config.yaml
qk_norm: true
muon_scale: "match_rms_adamw"
adamw_lr_other_params: 0.0014
Rows from block 3 of a small spectrogram diffusion model, named by matrix and row number. Rows with one number belong to one neuron. Each number is 128 + 32 x the weight over its row's rms, rounded and kept within 0 to 255. All counts start at 0.
After each neuron's rows are labels from the 100 clips, of 14848 (inputs lightly noised), where the neuron reaches its highest value: "lies over" is the class under the peak. Only what is clearly more common there than usual is listed. The data: single English nouns, adjectives and verbs, spoken by a formant synthesiser in many voices.
# fc1: MLP up (model.blocks.3.mlp.fc1.weight, 384x192), inputs 128-191
# fc2: MLP down (model.blocks.3.mlp.fc2.weight, 192x384, transposed), outputs 128-191

fc1.239 [105 112 121 137 116 144 183  75  99 150 126 195 156 192 121 149 150  62 161  92 107 107 103  81 134 132 121 126 104 125 127 123 176 159 146 104 164 209 159 135  98 150 171  55 139  82 197 204  78 111 110 120 109 105  71 135 130  64 164  98 158 182 153 185]
fc2.239 [ 45 118  98 164  80  84 150 167  37 105 129  73 198 160 153 167 159 117  92 174 147 141 102 113 139 153 146 135 142 128 197 168 139  82 148 153 147 134  69 161 107 104 156 154 138 121 137 159  91 137 142 129 154 201 153 130 103 111 108 115 136 150 105 122]
lies over: silence

fc1.260 [139  97 174 139 109 153  99 127  87 137 217 120 132 140 154 117 151  99 104 153  82 144 141 157 119 134  47 112  95 160 110 105 122  83  87  43  84 111 121 166 118 165 163 105  58  74 125 170 129 111 124 114 134 136 122 162 106 149 136 145 125 138 126 143]
fc2.260 [127 147 120 122 129 163 140  86 111 152 115 124 125 139 127 131 105 130 135  50 158 109 140 106 120 130 119 106 156 102 173 107 137 147  92 182 144 166 107 181 187 141 131 182  79 167 103  97  76 130 156 163 150 109 146 102 138 227 174 149 153 107 111  67]
lies over: silence

fc1.284 [117 114 128 102 127 129 151 131 114 112 134 130 160  95  79 169 127  36 163  79 133 155 169 162  60 206 164 105 133 150 159 132 128  73 134  96 126 127 144  68  96 185 119 155 128 158 168 133 131 134 161 210 106 117 112 155 154  95 187  62 176 108 135 105]
fc2.284 [ 69  93 157 156 142 156 124 161 212 155 149 146 181 143 119 119 135 166  78 152 138 118 153 106 116  98 119 119 101 152 125 110 123 137  82 111  55 120 114 143 179 108 122  73 135 156 144  87 137  82  83 125 150  91  74 134 157 158 129 120 116 134 101  97]
lies over: silence

fc1.83 [136 181 107 200 153 127  99 147 142 128 165  80 100 236 130  86 164 159  98 110 124 118 165 103 116 108  88  98 149 165  90 129 138 112  91  92 169 118 114 148  70  83 139 106 123 146 157  78  84 100 136 184 181 189 150 146 134 152 129 164  77 160 165 141]
fc2.83 [ 70 117 177 132 126 111  90  98 157 122  96 159 167  59 140  99 115 201 129 119 157 109 145 153 122  95 141 168 124  94 151  96 178 155 114 126 140 143 131 112 126 176 106 121 128  18 185 165  79 112 156  93 172 129 162 105 110  88 176 121 141 117 133  90]
lies over: /ɪ/

fc1.36 [192 129 170 118 127  69  89 112 106 152 110 141 124  71 167 150 163  94 141 129 104 169 122 145 146 141 113 112 136 133 126 165  96 118 130  95  72 125 116 110 116 127 145 147  96  54  82  83 106 127 111 191 142 155 109  88  78 107  74 152 119 111 167 157]
fc2.36 [ 66 106 120 131  90 117 161 178 150 120  75  88 174 197  97 114 119 149 173  83 123 149 149 113  58 121 135 164 133 124 110  55 179 154 131 103 207 149 117 121 159 148 136 120 113 160 144 125 182 130 176 105  99 107 125 144 136 175 183  93 184  66 119  65]
lies over: /s/

fc1.87 [131 126 160 135 117  84 133 145  54 131 175 140 126 186 100 117 123 112 111 115 128 109 111 156 123 111 152 108 152 118  95 140 152 165  37 137 125 134 127 123 136 163 110  73 172 113 162 161 116 134 157 141 133 154 122 103 142  97 112 159 168 142 162 103]
fc2.87 [103  85 114 130 179 109 159 153 157 128 134 153 114 171 135  66 115 119 148 200 187 104 158 131 147 120  63 144 178 107  93 164 132 116 118  96 179 197  91 114 142 149 196 127 186 107 114 157 118 159 156 148  61  90 106 123  89 156 139 112 165  84  62  98]
lies over: silence

fc1.336 [ 91 149 101 144  99 159 100 105 117 112 135 117 131 105 127 134 130 134 146 127 107 141 191 183  77 143 115 156  96 105 165 114 118  87 111 129 166  71 106 134 114 105  73 141  59 129  99 130 111 139 131 131 106 118 147 133  75 151 133 162 164 132 100 141]
fc2.336 [141  99 151 106 138 120 128 164 135 140 116 155 182 111 132 110 188  74 114 122 150  94 104  97 129 124 105 112  98 141 138 121 157 155 102 173 133 196 144 170 164 156 179 132 196 128 114  86 126 110 156 115  58  87 111 123 162 141 155  90 142 157  51 115]
lies over: silence

fc1.55 [129 135  95 117 119 119 130 109 131 161 136  98  64 124 140  57 120 106 100 127 123 154 193 144 157 109 218  81 124 125 121 119 146 102 142  63 100 101 123  84 115 121 116  71  67 153 121 136 137 101 112 133 121 109 105 139 110  80 153 131 178 121 146 169]
fc2.55 [167  91 132  96 164 120 141 123 104 180  94 114 103 122 161 124 125 109 122 120  70 100  88 137 103 202  62 144 103 185  52 134 122 132 163 151 128 135  67 149  86 122  39 120 150 128 128 128 121  85 187 144 150 140  70  69 113 102 102 117 111 127 143 175]
lies over: silence

fc1.351 [150  89 132 124 124 150 107 101 133 139 131 158 113 116 121  58 154 128  86  96 137 105 109 149 208 142 100 111  83 192 142 147 140 145  95 107 164 110 140 129 183 104 119 116 200  48  62 138  95 149  95 149 133 139 130  93 140 114 124 111 180 114 135 175]
fc2.351 [102 165 164  88 117  74 163 174 145 103 153  89 119 150 119 163 119 147 143 133 169  97 175  61 103 137 149 110 134  96  93 154 155 160 153 110 125 163 126 126  90 184 146 147  89 194 169 123 124 119 189 109 185 135 104 215  98 131 149 141 112 152 149  70]
lies over: /s/

fc1.268 [107 157 120 155  69  96 141 133 186 192 102 147 146 141  89 156 154 144 126  95 109 124 106 129  64 110  76 151 137 138 148 160 116 195 100 127 152  97 135 115 105 138 106  83 118 154  88 123 155 112  98 112  92 167 163 119 135 129 130  74 175 143 207 133]
fc2.268 [121 122 117 143  93 156 111 124 105  79 180 139  91 125 119 131 125 130 107  81 123 106 170 126 102 126 155 142 107 141 110  95 213 155 132 118 179 151 165 113  97  47 117  97 139 123  80 157 118 133 124 123 131 116 103  98 150 192  98 130 173 149 121 102]
lies over: /ɪ/